config = dict(
    dataset='scattered letters and digits in many colours',
    train_examples=195000,
    crop_scale_min=1,
    encoder_norm='rmsnorm',
    encoder_qk_norm=False,
    encoder_parallel_block=False,
    encoder_moe_every=2,
    decoder_upsampling='pixel_shuffle',
    muon_scale='match_rms_adamw',
    adamw_lr_other_params=0.0013,
    weight_decay=0.1,
    adamw_weight_decay_other_params=0.05,
)
Rows from block 5 of the encoder of a small segmentation model, named by matrix and row number. Rows with one number within an expert belong to one neuron, the router's apart. Each number is 128 + 24 x the weight over its row's rms, rounded and kept within 0 to 255. All counts start at 0. Numbers have three digits each.
After each expert's rows are labels from the 100 images, of 14976, where the router gives the expert most weight on average: "responds to" is what is common among them. Only what is clearly more common there than usual is listed. The data: scattered letters and digits in many colours. In brackets: how many of the 100, against the usual share in percent.
# router: slot weights (encoder.blocks.5.mlp.router.weight, 32x192, trained with AdamW), inputs 0-63
# up: expert up (encoder.blocks.5.mlp.up, 16x192x192), inputs 0-63
# down: expert down (encoder.blocks.5.mlp.down, 16x192x192, transposed), outputs 0-63

# expert 13
router.26:093133173083136115142095148144101127156163094125098108138112130111133127141121089151133157118157155090136152114139118113119179141124129118146095130114173133140098142148139110149122148134179149
router.27:086112104146139162148148134127130150072100144142106139122125097139136147137079174123155129097096136155131128132187149116153145117155097143126130110118122126147152119124172135085103161092139168
up.16:125165099138106173128124134109120136134129161154108117138126104140091148174111107108131105141093188107099125122126148123174129111144162119147165135141097124145114174116174130116136128074174132
down.16:152137148126160143104079167128129122110158174092156126133144101123157124109129092155156149131118130119157139104136135107116136132099119117106129155089174090072109148121121131097113167116144140
up.17:134143143134154100142143117171045152179142128129147152146132088135100124145112116114086085121158107140122116126084090177130125105123091101086172109183065174115118162156134139137164120128149152
down.17:130140121150130169173108129091173151147130123134091082148140169154135121180135116147144125138126104133142144114150115072104078121177125096114080118128145127156126106115118139106102147165118128
up.18:146149146118118125130139098115104184132103154140104093111111109128107107098085146151155163132151121145090116114057127095130120148078145106166095121091138156143149144091100159134127139070137143
down.18:132125119141148113102134153125150097146173153103142164106092127119109116107155183104143134183156158147157111147124122121123115097166126151159124072151090105111109154138131125134113101121099167
up.19:091121126149160080159139123124139130095142158143143124171124102105110155113120181083120088093104189129151082183151093122119149111125090128145129116125127093144133105070157139125124117101119118
down.19:137113142145137136157120136107149148124136094119144152138152130132122117188109190108141122116133109127118113121127127151099104139139130096108125119096112144123160124122151180144136130083123173
up.20:170108115126159135130125104107105131118117165169121125098126087155145132106141178115097146111123171121108155111138102127137129106110099099164155118072127148081126140124134112117117162134166130
down.20:150093096113073116123150162119142172116111123119114108098151146133099104088132154122102119110138166147188132145131125094166168084169119108086088133121106131123123128086145098127132089147095127
up.21:150102111129104165132168112111128102141129144131106160118107109132083115096149122136180156136139137147103143151153114129161135078112144121220123157149134128146134103082158136119112117143123131
down.21:082139153146151158152152138103137108129132138136139126138129111101076094129117156160140081122129104160113144154122135095142142170103116136120155147140159101107115124120092128132171118135138103
up.22:120119141102132129133128127130128129118092157169146129112133167061072129127082139109144156127117140152158133118098151122162081131131121116156093140140162075050086120122167163136139131110179165
down.22:126110137151080082102108110137132167124131151100154116100113077125130117102187101092127107131125122110137129153123101143131133111130107063064108144112133160121134186095157165114126138113103122
up.23:076126116164137113127107109092110134173121131124126134156143124133147125157103097106130141084153131127164144156111134125087127132142118146139139127128143136132114140150167115138116113077080129
down.23:113153104079142137132135142117126123138132130150125173152139134122106150165119127104182087097092128105128125060132104153136088117164128132143141140098141123081166103124140125096111176093132169
up.24:144115171158099094155107099107110146151143133160069135134187139136125175132120125120138170163107175116092129144151104112144142135119114151138127122123137109107152101129162113171120143089144120
down.24:133151061104154127094133091119113144096133126152097166113129148124148110152122113172124112116126072137104149129140123131115160131120120100114149166172084117172123111132102175093173153177116142
up.25:144119146107133148159094120102129111135154127170147141156184091119163119136116096120078163105132091117141122148132072132153161147105116126127138140125170127156128139126170143142156127122154125
down.25:130115106145111084080148102147124093131072106129153117132190113089112107155122118132139105147153133158125147100101141155118118123154082128110129102130131115170133112143141140124072135184152151
up.26:169133148122142141129149116128179156132107126124119141118137156099113159099137141108125158147127196178141138132153143130127111111134119099063129067092167108099101083105148135084130091110114103
down.26:115147110152117118168108095132141141133147169086157111147121112108129151134106124089130139118141120097149109120116100135105150120128117105097127148163118157150100150110135085124137121176121146
up.27:126191184141153178143124083141136090139087117146093131124087128101127123136110134126136124146114163122099106118090103119152142146113120160197136166146139124149179133109116115105105137125108129
down.27:122115105130130109174120146124143108104149143112126167091073105152105120096102176143147144145144109173113102111084149136117133117112138173103136114115144107152124132132139183112124115122116106
responds to: the character W (36 vs 9.5); count: six (36 vs 16.4); the character H (32 vs 9.4)

# expert 0
router.0:142106162149128156134117157112130122157108101166117093090145138145119193117123134113103145146156138121115099124160138117099151151133104087106124089149097121094151109097076136154148144132106117
router.1:090140160148109132136141127097132138109072168172129134108123110166108089126133142169121132087125096129100119088156146123141154152104137165117102125103141060126076106148176144140112157102149160
up.0:119167166126116101136121117146149146141135143183164152124114134111124155116129136143115145161116096084144136108155097102114144159125119111124109139093125137144146176119112138163093147112120089
down.0:123157119111135157083100131132124116154155112137117114089132138146174134121134162125100107086119140147173144171065150147148131128149106097086116155158164123141118100122155135081147129138155146
up.1:151132120109127134134137108137161145107123110150184101193111099149094164089174141143107152118125125133128096118133110168172155089128137129167123130167137171120138142078146136074138123109169155
down.1:112112124149115125135147171163105105132104148047098149111094162123137104119099161122129141140137132091143106115074095155165090153113149132136123132110161160109106140149156128137127101156115125
up.2:132125110163133162132128130132130113096115149068096136099166098139128066117107143104138144107119103163099084097159120101148117138137107122116120119124132178136122107157142097134149102143090137
down.2:159108130121105087101127172091144152115101105146108158079153090163124150090115124142126099136118163145098151144133166136117118126103112148145125141109111125132076118143132116117127104154106197
up.3:083165140104189133136135142103159128127123081109147112106139124150124171120119120110111098185131183081128129102181136097176126132158130095152132160080124145091155106176184147132109136167153113
down.3:153137188137129129118142107167131160139107098124112145103131128134129142110115156114130108141135138119109136113158112133166133115129127150114075158083184096121135122151147138082123148160088105
up.4:126116109140095152132127077105142144150126093087097071127152161139117176154129154086104126140081144157075138146145139100104148135153131173163096157102106147145151114137132138115143102128100104
down.4:145097125096164112112134088135120153123077139089090162102117126086120162143127158138143103125139065109120113107120114138124145116122164141161139144139174135154134145132100130129145162116145153
up.5:106122091133112139128165154112085142131118097142138168115149130118115108086076139117152121087109116147126166135116124135135090141142127132137152132156104125201119144155120109103151152088087158
down.5:136092088151115123128146173115127129149138149076102074136143139179121070126163101168143116153132146121136157122144159138095105089146103145144153076097085166132132153136148143118108125163142131
up.6:108118107178124153116120097160110103154167118158137136115151109150092110156155105123129138140132133172200109140104166132113166138110126123149119087117100160111172146116077113089102117122117121
down.6:128134184101111183156105138101114143128081187142150105165125125145145148129171138126169165137136151108170113143155080179106112123121113121126121103144143150160099114120082131141125116122097080
up.7:101113099075172158118119173138147101078129127103149130134095139116100171125102137137141161117149139125122133135179146111117083131076143109114161117134162123128085099116146159124128128121079173
down.7:131155084103121106115122155155134115109120116068068135109135169118095100139144134138119097107107151141082098092151135119137139122150124131085109134122070164094092163101151120118101108140111139
up.8:093171134142109135125120116082130109122145169202165122095129120161122103107164119142135109096164153154118157120100139129163122125092132156162140145120108140142143143154107097121098127127088144
down.8:121154120139123119131105101136128155129113120157094120172168168133098130153113099139119094103116124163115116091143119145146124104120110099133108104102101140099142121159085164119079155084127138
up.9:127142089151119122142146127100091120119123131128113096129138137104121104111140132139137126131163132148138114117139136123168128087076138097103087165123083174100152157133097134120136123105165104
down.9:119164104107075098080132132121101102100135135132115054128133131150131117154131132148128116116132161153118084105122094148151106131107139131114114125094089140150172127107071152149114143093087104
up.10:144134136128127163105124128124136153125125112103103135132077078098143113153112132129185106139116147106151100178115159121125166114094169133123178125103122136128091114126113120082113103153130100
down.10:129150148094106119122134136137120155123112107146146133140153128140154141128127095116131115138083123093127135078092099116169081125112117079162164088122159146101110126141135140103153142124156148
up.11:065148126122126118148154145132139150121128149106113101112095085099098112135137109121151103134141139178158174162113137143091100083108117183093144119118136108129114131136140085093122150165124157
down.11:103142133110137135183116150150106110144102134145136142087110170146163137117146125142169109161081131130112139107146116127115139128111160141161146116166110096136140146103146131136086110138126122
responds to: count: six (43 vs 16.4)

# expert 5
router.10:148112135127086137151075142148114181114072119156095163106107167168065153101099179098112097107164154110164101074122098123130146133147117155118077115135143141116179118112129137127165154097085137
router.11:138109120126161107139166122137081131112149112072161133110129146132090148111119133104132088170087135135136100136143121133166107129121126147093083167123139169106112097168130164139135184151145124
up.0:124142112134092114097101147144156131108114144161077136145154076143127125139087175146143103064123083121091119075119148162138158139127097138129118142167121136160114121126201122134109104160161088
down.0:135101131159147130141092121116119164144158151117118117114127164149119147122102116108155121104098162117173111125084128142145168131174128148099075121074091192112107118138090172141128131116118123
up.1:180145128128121126133115122074134105151114145151124107107107087148143119091146108144137114145117151116148177126143137106111117161120099125144156086102117138094136130142113116133127148142131161
down.1:135125154152100107072128125095140152120120161138084092102156166113124124138133145117157097111104097149122142154150135125085127120165142138136184137149159137158119116116121126152100141112109155
up.2:165114155146117102135133118096071173102173174184104137152132147099105101146151104135156134160165136128161109140112156077119153156140128126081139145107121151124105100109109122138108149137096106
down.2:086145134153095123060101195131152124127088150134117092161148151089107093144131152147144086137083102116117128106069147089119134151123136113113125139090117123091081132131109170123132125072139126
up.3:135084153125094105089121117131147102113147119147137111153100158097154117084112125130159164130109149138107096144124080172149122098140124111141107153158150148123140141119083164139153094147116131
down.3:116120097170161131181111105133106107145110128136150167145115093114119145121093106120119129132111122098120085086093160073092155151126129120077096150163119149145135130136145151106136107134147133
up.4:096151146144126174144176126065154090103107141121127153150110102081094119147119164167107142134124131122116104118159173091115128133128147103092128111108152121122087136172135106096119121136119111
down.4:144135126092098143101142146157107147110110084113160124141140093117147093162157118139143121150202145108119131117097127163157130127123119091115156106162174140124117120126157112166129102136124157
up.5:136164139153130124134116109118098120167128113143165110135115130146117111127137127151109145170139108117122120128120148141154148138138118136148111083110113122090130150153196108082150152175162129
down.5:178126135119133149111175186155095119134152108124116140123118098142151144086096129101109129129123114096116093107146135156104120137126091103126101100116183148098131141119113102154137151125135122
up.6:102104081149123178131129117127161108103117124125127122136106174110121129112097145149144125131082141115111155098140126090114117158097109066176148144147123134092132129073112095161103129131103120
down.6:127130125115133153091154139072081114130124108121178152123145086141088137099156125141106130145088102167132124120112112143132131130141111145182107107082143061125107138160122150158118140143119144
up.7:092126110130154141108151135137129097121102122126111131103106100084130093123078132153116110071125107149106131154133157091178128127130078144166147123149106142155119130142198102081149125139153148
down.7:116130119126102137080147086121082156146134167104130139121145148130141117138150147123162109122154086118145124108137138154097134125183100091070142165126144131115134149089067139155127130111085153
up.8:097120087110142170133122159115129146119123092182140126122119103123123121132095140101141125140132128131097119144159136135112137126124139120122136129137121115166127094146122150143063134123118126
down.8:135124096124135084117118089114145123135127120107158102153106160158130137143141149146173098145118120135173143121145114149120143081145117092111119115091098144138143165116118172095138126109126157
up.9:149132126119130154110135123121145132111089128105102120125095151086141159132142120140108164061165155089138168144152117118124078158135118080178160152109133153079124129131145099124133138112120127
down.9:113157120109120148093135121114102158149118132165154207129141131134144084155095106129112086138123137125129138110167127124137136104123120116139153127143149154112079118152102150168145131111100134
up.10:091164089078145155110142137168110148111072157097115131133127118127119130136096180125143167131140116124096122129078121118118085180138160134172121134102133104158158123103131157132098109123109095
down.10:134095135181154060111140123118115144147155110150117079101141129123087128170163110122125112178101096118112113158118169098105194132116117152162076141110122131110158112108056134138110126135098138
up.11:135164171137148186137114123140160119114105085121159128146152110137125111157076106116099105138130126164138103098138095115134105160147182126142122141143117120130143138158164145154162121118137129
down.11:183121144097068129068113091158132132136106154089133134164084170130113125117075162121169145108138127161096111101116095144103125111091119102129125112131147123103139137120134174145120123107083155
responds to: count: six (44 vs 16.4)

# expert 12
router.24:171080163143115114139142145091124118125133097170137135113115151126117147122100177130094106132162142123132126121104106141121136112131103121154116141134112134138136115108147105121143118084162130
router.25:125160149143139096122146097150129132148151129139120168108123146108125097185108155127116119142091121131090113112108132130131135122163134104161099135140142136167072141088118145132095138156133111
up.0:134131169112154096149156124132130099133169107170148170131159148130124101103129143147082136129160140130120083118139093147144079138175129139120090125129123124103104142102092148145112122178116134
down.0:138161150148150123080140086148164137129181123129146098104110125137151122161085106102105147137140117084097128099111109158139096122096151164171106132131126159111129109159156108143098080155135137
up.1:147143158124162100147116117146103101135125108103136099146135084119139131141120123142128137148105137103148134150136149146172157113118166125108121091056124093124161137159118118161154112135107144
down.1:088144110109100128098111106103118115138115121101175091122102146139146141106153103116147106088139148160145148137161102096122107142107142118154132102165125078140148142081160088061181143126109091
up.2:153090129092168102106152151109142135120089129129141102157169133106114087136122168167141165148134141122114100157114103137131133115126106179110109177134122109137147118181125156152102081154112074
down.2:174195109115132130127171133100129126139140107120155148101112092149085127109123151152158132169146162117120100096123134132163127154178130106174096148172114152067076169118112109106101115129143130
up.3:059120145123155125138161151161098085088167144128118120143133122084112137128155108087105118068087122151159094115103166130116125174110140119139138105112148137126126123119104130123130148068124114
down.3:088134172119133116081128155103110122121137093133115113141127096130144171111095107127168117120123130165090119132146082085126138163124112090150116089098164139185131129120133150146108163148113133
up.4:172105131148094132139134119158072145200112122116148153140095090115180118122115158117146141087109114126150126112116144134151090129152120118142102133143107157122151175118131136175131114136092089
down.4:117110126134132116096119069095164122122129165147133131117123123119127133099105113142123107192150131154104132157132135141089143118110121079148142113152131108100130107156142086089168140166167128
up.5:136150132154150152132137124131152100119095110142144157127176110164136110112156143144109134164118096118135125076105155134122116135141160138129131105133114127109114113176096146167107130195119116
down.5:133149155109123168099171147132154146112117089144156137114097116115070120137119150124169145189169129150120141144084142102164101130101159134158168132146135139121108136151140156148094092155152125
up.6:159132119156129142145147093115125096155167091152126131135113203094121089133129138128153160122142121151121099118139124116126123181113128130136134104154112132127166125166157125166170078122103162
down.6:115185126121145166088120137145162153125138109125147162148122105135129128151160127143127165125149112077144136183164141092135156093136133140097114149132103109135109187109106105149124156131134118
up.7:104132082148086115134095116109162118113138141108121148099135134093111139137158152143140093116087108116178064130131180158146093104146126120128121137147096157155119113192114150114184146122154113
down.7:120176126126136140091089151122102087110137137100102163138107115128179088149143116170098141124135103148070121144112100090197130120119126164107131112107160111132127116134125122153155153142154113
up.8:183081106120091100127090139140137129134165149125114127150134157132148140139135159130137130157168135147119109137134149105138156152152138166122099088154107105169100111106178123121146132119095174
down.8:133139121090088151094126181135117164093114136120169133124139152125128122118119108125115152142140132134156135170160125125118152144125120133149109115142102139150166127158147119118114118105114158
up.9:142126105113122117133172116150129127088166180130139128113160132097154168151147152094161172163126129136135067115124115102159094139094087135146111133121143093172143153129123107136074085113127142
down.9:119127102104110146175136130120117140122053114168126075104135093137114098104152134144111147115130144092163128109124123100143164134124113119159087124163147126149176163132146096111158141100144159
up.10:116150154152134109147103150068097149135119134177090125095110142123103125127073132138131088102155112171148106141120125101120104130084123137078153101149127142104141133158075140120160083171129134
down.10:128142152119120123083108136091116129133125143108104088145144105146122082157117149145090150155147149120110129149127139166141190139140126116064171128116106143150125148082065184117129124093169092
up.11:131103155071138147114081128115140131174113119125124160187145142104125151089116196168126127115142114113137155117153127101099110121133165142117105112113143150138111133141131112151146100174092109
down.11:117160142149109096119138123082146138137123123134141151141146116132090133110105131089098160152117134097131163137105105136114124129168110153117143127147100140101129105130090168165060155140143133
responds to: count: six (38 vs 16.4); the character W (35 vs 9.5)

# expert 4
router.8:127117140109081127137116123141150104147114152163159157159109130163121108134134141159114171118142141131082125101081133118104116149163117105131137099171100127114128111109109149164142078145078127
router.9:181070134176122118151114127056110143142110129167139137089168146115095124098133120129123120156105110164133111135101126110151114105095112141131124110120131129116108121126126115155146155130100106
up.0:187117159134143136126114104080125128145143133161151148177070120106121111155098131171123134089132131130155124159117116141135152081132089148113138122110122103142149110115132146173104168160099100
down.0:171150088120113136137140112167150145148132098115164116167143126100131121151131120139151093135111142128083139126145156140129147139150144142123103148148156144118156167137156119129126139081112146
up.1:165131129117134106109110128089113118128132140103122134061102161093166114125090125175116108130116132148137153134154161136085140129131087150082138120120166069141140116153127102099088164149112133
down.1:148164080159112131094142105114160158130086131123198133125167155132157131143105130110143130140128126118108131109185145145173147112093125070125131122085085127145125131134161118085129144156154134
up.2:093128114128148130118152144147109142147168149135090135135125131109108121140150109140141132108164151134172110165128129133126145134118126085079080100151157141156135128086160136153135141124082179
down.2:106133128138127171093106081115125121150101161104110133187114092139129135126168176138113187109128101157093105128107122117165109107131121134097141164157124112123098117113100169140109077116137130
up.3:129129122143114155136168125157122133130109112141109133086094135147163116143179093140071131142156112127142139103139124151117117122135108121131142102114161155123141154156139101090133108154169144
down.3:097159133127139118104147145116113143157119137100147132113126133168161112076124128113154155105120134123134088115154109126126108152107151124166141120128114121103137096131125135156110136154117101
up.4:112111131082140153136129132136142146114133139166130138148175149164103124143065154109134153177132157122090113078154115131151130148187138157150127148170133130111154112139154126093108117178098146
down.4:111123167093101130030125160132124177124122098156119126126145144114137154181139101095121139111128162098164169120127076174098115086116086140118128130096120164135135099112098105130103146079116122
up.5:174140124163118107132103126131110169150123086159109101175103135068147114115088151112151098146128127152113103136160144142105107145137155126127121143111122111124129134135118118125143164108123095
down.5:108143112156123139093125121120154096110105142201179115147174109109093135163132101136152126161118143152132128136091101157127142130141163083112142135157110115126161173113097134174123143135149155
up.6:117153161150113151151134152130076115114147111144128167151153161131133122150187116135113111145145128099125145127121092113142112155154144100084141112136139166124155118121125115131154124112089106
down.6:153153079156115123130101108128114121147189095129111143157106137131142133150100152113123089083105105132145096107093111113132163197151141139126121153143119138126154190112126089145154106122132165
up.7:148136151152151141102168107158106102105146170124164149142125121108145186185148167144179108138090122144106112108109147159132078126143135102121119124149147134125131100100094156136110118145114132
down.7:114159109088159115090113063153114137129103131115112139107117123119095133108131121132104126116119168091122129106163123139124166093129133135126092114124160098100126169126117150067131129098133163
up.8:093128120104120118147198131171104079119184162066123134148130128117130133111135135142129107138095133167130133138120163109102128130129146143128134105117141140143174132117116168066129130114091101
down.8:147127136162153116220165088129072109109164100103123122144156162113141129143145148133126145174100132107121120152112139158145175116138140120136120138119119121114147165120119161110132116085130111
up.9:121113123138087110139170172141079153105125132129100174145129133119162087120139132157138103179113097125135137103098134153106117155110113109105156134152151150120165138065133186094140126152131129
down.9:126110109172139108204159124142094103137114147106099127115155120151149090080153099100137115127111118129138153128116141127107104162099157108144141150109136118124171141129119130103137152143134111
up.10:138128089148148165130143090160114122115161118076134129132122088157170135117158129143105102168105156143142173134132162123138149135117160170137182101123138096138143128146142128111127102152139110
down.10:159114112135124136205092101142085126126141115110201174111134165124116088114128168147138093144097121155106143125121170137120151137124170156126144107145149092112141158138105131102132141188118118
up.11:110138120097103109132131109095117157127126115133093141129112139181156123134119150105152099086129103083158144119100163150090123116158135147108062145164148113136137132124107128126116161060149107
down.11:099148102149119128136117124156142137137123126130090112157161145118144099153113157118096123071142119169149118111088118141144107086116148129169113154130101144108129122088102167113130148108104116
responds to: count: six (46 vs 16.4); yellow (41 vs 19.5)

# expert 1
router.2:125104143112153132152187105167115102130162131154083141191112143141146133156121129126150151138115131136124101129109126104101151139156160112164140166160114129120127107096102151170105084089112086
router.3:155090122150107136155146106131105121124154081106134197098112150171141162125115130089132119123077117125115118109103143137133158132131136074103070119148090170127137136113117170171136142084136095
up.0:141086099160153140135144115136138095143133148082123130108125135133154141119083137103103152156122142160137116131126121118131153108122143155116112146143127134154163138118105119153131121121114144
down.0:127134095126150097088118132126155131114131155142114112112159100108144134100124139108120141119124149145135165109102174160147112122155160128120089108162145125143115139148137131147141121167171112
up.1:134103094107114104137155121119160122140102151106149159116114145152089170099156143144154127142108157131134110099162089117079114089150091144115142125094125118159119103130096150181130114119092120
down.1:175123146161126108109122142114113141091101156146130135079148153159130137105152149129160152110144135130086105145115095111139125145127169130128151149082127140090149136146107122119110100117103134
up.2:163122143093153162126111115136148107122160126116133119153121131131140138159141135102132108158120092143132140135095138089141068140132112092154188165153153098148126133115118135127098092166079127
down.2:152091096148143120055168130161100109142105140136115147159145138093126153163110122149125089111114170138144114087115134135121127125127131096148124133116166119109096143117151142157088119164119166
up.3:147114150113130142103108119162165097158136170161112131152131107129123169159092131184115085093129104167083156126179107114149153131152130146125102134145149179177128125153162148116116123188144128
down.3:126108105185164132119119095104093136107097134158135133138098149127144144100115122110089129157137100141155127145110142119138115141130149152143113157107106089119113159109111110111122139105139124
up.4:132130141122125111101146131124141162137084131148150112113172142129148120136126152119110192146100115097058111100146124134162092146126103175140115109121118132121078105105131092144122124148156107
down.4:167113097128154111103092067123128102115136149168144075121151104141102107124144141131154148161137156157143140113142154112119122145117113097176147121124096125129120160106127103148152136138114162
up.5:131089135150154143151099079166127103110088141163103124146132149125127115108115165124145128154130156149144157098177130121137118139108156132083099096130141110129145117115110105132151121137140120
down.5:085148116138156113118111159104137152163102126069122120122146124161113117185143160144130132147103142148179160128061160098146143115128155141122120152102097118159157131106162126121150112093132160
up.6:117141101117141099152119133164145131131095177074131126124162115111133164128166158105107128122099124141095085138127122154132106160116143134096145117129105116081128135133153144139149124133109137
down.6:138125115112117123094103134121129110161098106140132129136148148129141095091150148116140134123108135083157116161175109096127198119129175121175138150143134155121101112130135095160125107174074139
up.7:126161085166139112138161085161113117112120090143118113169144158161105145116144168179149126145152111092124134123128148125123134126141095135118147093110158133102156149095130186112135140177139119
down.7:108165129114124130148158139113135122127096132114149112137143143108121090144173154129139131175146144100128134127173123169120168129145144139125117144076096110173146142108141170133122122143098107
up.8:167144141151129101127139104134088103114155086145144120114148107134119148142134129157105127160155111125139109171129143151138116152133130076206174136150133115120159128126138111181106091111140137
down.8:101105129132144108121141086113119106143139172142098135168143118168174166119109108148132118139127120092148175158190112126107158129127128143129131100100151121125113137107117168129102133168085132
up.9:140140136154084121097126137118104200129125107159113140124146119126133136152116105123121090131119110146118148134112086142156118105120124112169118136162167128074152157129094118159151142114148085
down.9:098133122119123128173166109154085122144163189133134094154130155110113103103128126131176103148150119114107080098156125166093158114131142130101090154121142103173156132116127152088123111154128091
up.10:130156118123090129103154130102131115101130150165129146121149122072113099114085110134120110127119103142118135096085148139117123147079133170105134117083133139124111101141130106084119184094114136
down.10:128135129143091157078136102145134133153165137120117098144144157134119165097103136121082108122168120121146116096162138136162127148126176123107103129134157054103067143104082106146128107096173123
up.11:136144137163120098123118164120156139139163146161127138152106150122099111110126151123157141148074130132167109155165108136181113090131118158113138158135105085103141101124120156157123107153127170
down.11:093156100119090110070108130145109115132117134117117138143099122145119133104170104145153146163143134161140158119086122117127122123149144119122118107116155091101099136152137137136136135183130136
responds to: count: six (35 vs 16.4); the character M (29 vs 9.4)

# expert 7
router.14:125151084169079135131171150098139149132136108147141147138157081156138078099133162145136129147129170141113170124122164120099112112145132123132118105142113088143129166140104117105121155127160164
router.15:102090085128161139143144135115134123116127117119137127182193120151148146160149143128128097146095105115088153143115135133116110144100134098109153160142126157182159142130121167161133080132141120
up.0:164088137128145100135089116147186130121122152111129087093114107126177129136108097152108149134103118138127171156150116145090110159143138122142151140163112135121079125138137098119135142138196109
down.0:113170110126135110241143106116110115140145146161141121161109131135113105145095116110120119133135154113107130102171120111182113082103169137106117153091100091121133113122160121105120108091107094
up.1:118138154136136140119130134096151160143164122130132120113153147148111137178102113084157144125073128148102156100111071129152121131142161119147108126166140151111149172118110151122151130107130088
down.1:144152125118096117086141107158113147099078150114121153101103147129147129109142116125135110128131142177118114191155138124115110129127141097108180169142135115143152132124173138174141141104141101
up.2:102107138133105144137113087099143154114119102137118124166142132141112191145096116099121101170111122109135128076139133115109148144137141170144139122129135117114134130149137120083163135143145094
down.2:108143094146094129155095127116160098140129150096144115094150149145132135122148150143127120095150099123165158147144120146122092159142121130099120127120130138123116141161140109107099121118133109
up.3:152090142109115177134107102118149103151113162160151125154131126144097107146124115146157138157142142106171155122148091078094144083124161126124156123111110158139173156123083093116131130151148165
down.3:160107078128129160186120171124105121100166111096140115148117134123172187125116150141159183164098083144130145143126099126135110171144169138148140135126167107139137082157104108137109091170111101
up.4:140148140182139133116154137137108103130107140158109074164104143134115139154097148150125142152146148156088110134122150122129124108133174120184123124124089095095147141109140162128086120110071093
down.4:110105056120139129096119112148137131147092129132132109137122136125179110125123064132103104118104173115122135113114150107136134146141149085125144113126151111089163147143134131121108126100121138
up.5:137164103108152111146168144145186139094128157141151142158120082130121127140098149126098137113129131147105101084137093127110077111171120129133137086112091130128120121080115150123100132136147117
down.5:146148124110105082079153143144122140110098106123122132111131150124165132118184130122118149149111164177149125098114169139119078144102112117077129079097093119132138106143129130120136115115163104
up.6:112151104085147111131119148170153120093089129131130118115141156164103103104140205128139134160143118123112099117078130114113131135118147158145136119161119160124124131126141161160075123168140117
down.6:128103088152125143151124157126117122114143106102157113127086136125115135134119125108184116145112140141165106114105145103125146120134131149156095124126116099113115108142107115084107128158140090
up.7:139114157119082138111111130131090116146116089127147090136088125074124181153147103169113145128122106106159122143114149133136146145136127115100154120132153134064163163123155135102123131126101113
down.7:120111093135102160146157115147161139127122172136107165105136126083125155130109124112125110096144125116161116128150135143178120141127094109120087128153099093139158119140118170150129135098129125
up.8:149146150113072089108124083107119109139134118082117158145104101115119114164084075113123169114135114114156142091127085143115099130136103150101093095181156121135086135093162162104102152101130136
down.8:073127140138144154044092076152139144134102143128111085111130140110144112123172123127127108100120099149155107165100152143138152162128117129126132126131150076071110137186100099168127110131157127
up.9:106156106108141140126113125130120183125104108125101129158143140135161103120148077132126158104104057148135076107097116150145092135124165149117117133112118078170100104140121177101128157149154116
down.9:112125131109123160171099110151142137151106141098095132154083141175162111146106103118088138146141133100140151169154173107147100114132138136114148107134161123173104117100121137147112096115137127
up.10:150106074141097169125079146111093159103147119113154126086145110141108137133125126109140132133184067073159136122114136141140142158153086127087157147117132135134088163147135142109125071151140115
down.10:116166112087122118160128125121124112101135125114133147153133138101132124076090124097077134127106133108159132144150131128126126167109126141133107129136136095141123096160180087141091126135157138
up.11:132131098157081114097106107110107152157181123167128088124089079102123133160190132173125118109167082163100126188152080095116099152118108137139151124128126123104117143119125122127120096153133137
down.11:105103144105144154115142112154143110138121142154102136125105154118149108132087112119127144136138141146099114195086137150143135140062166153145125156144206150162109115127143125124167140108120149
responds to: count: six (37 vs 16.4)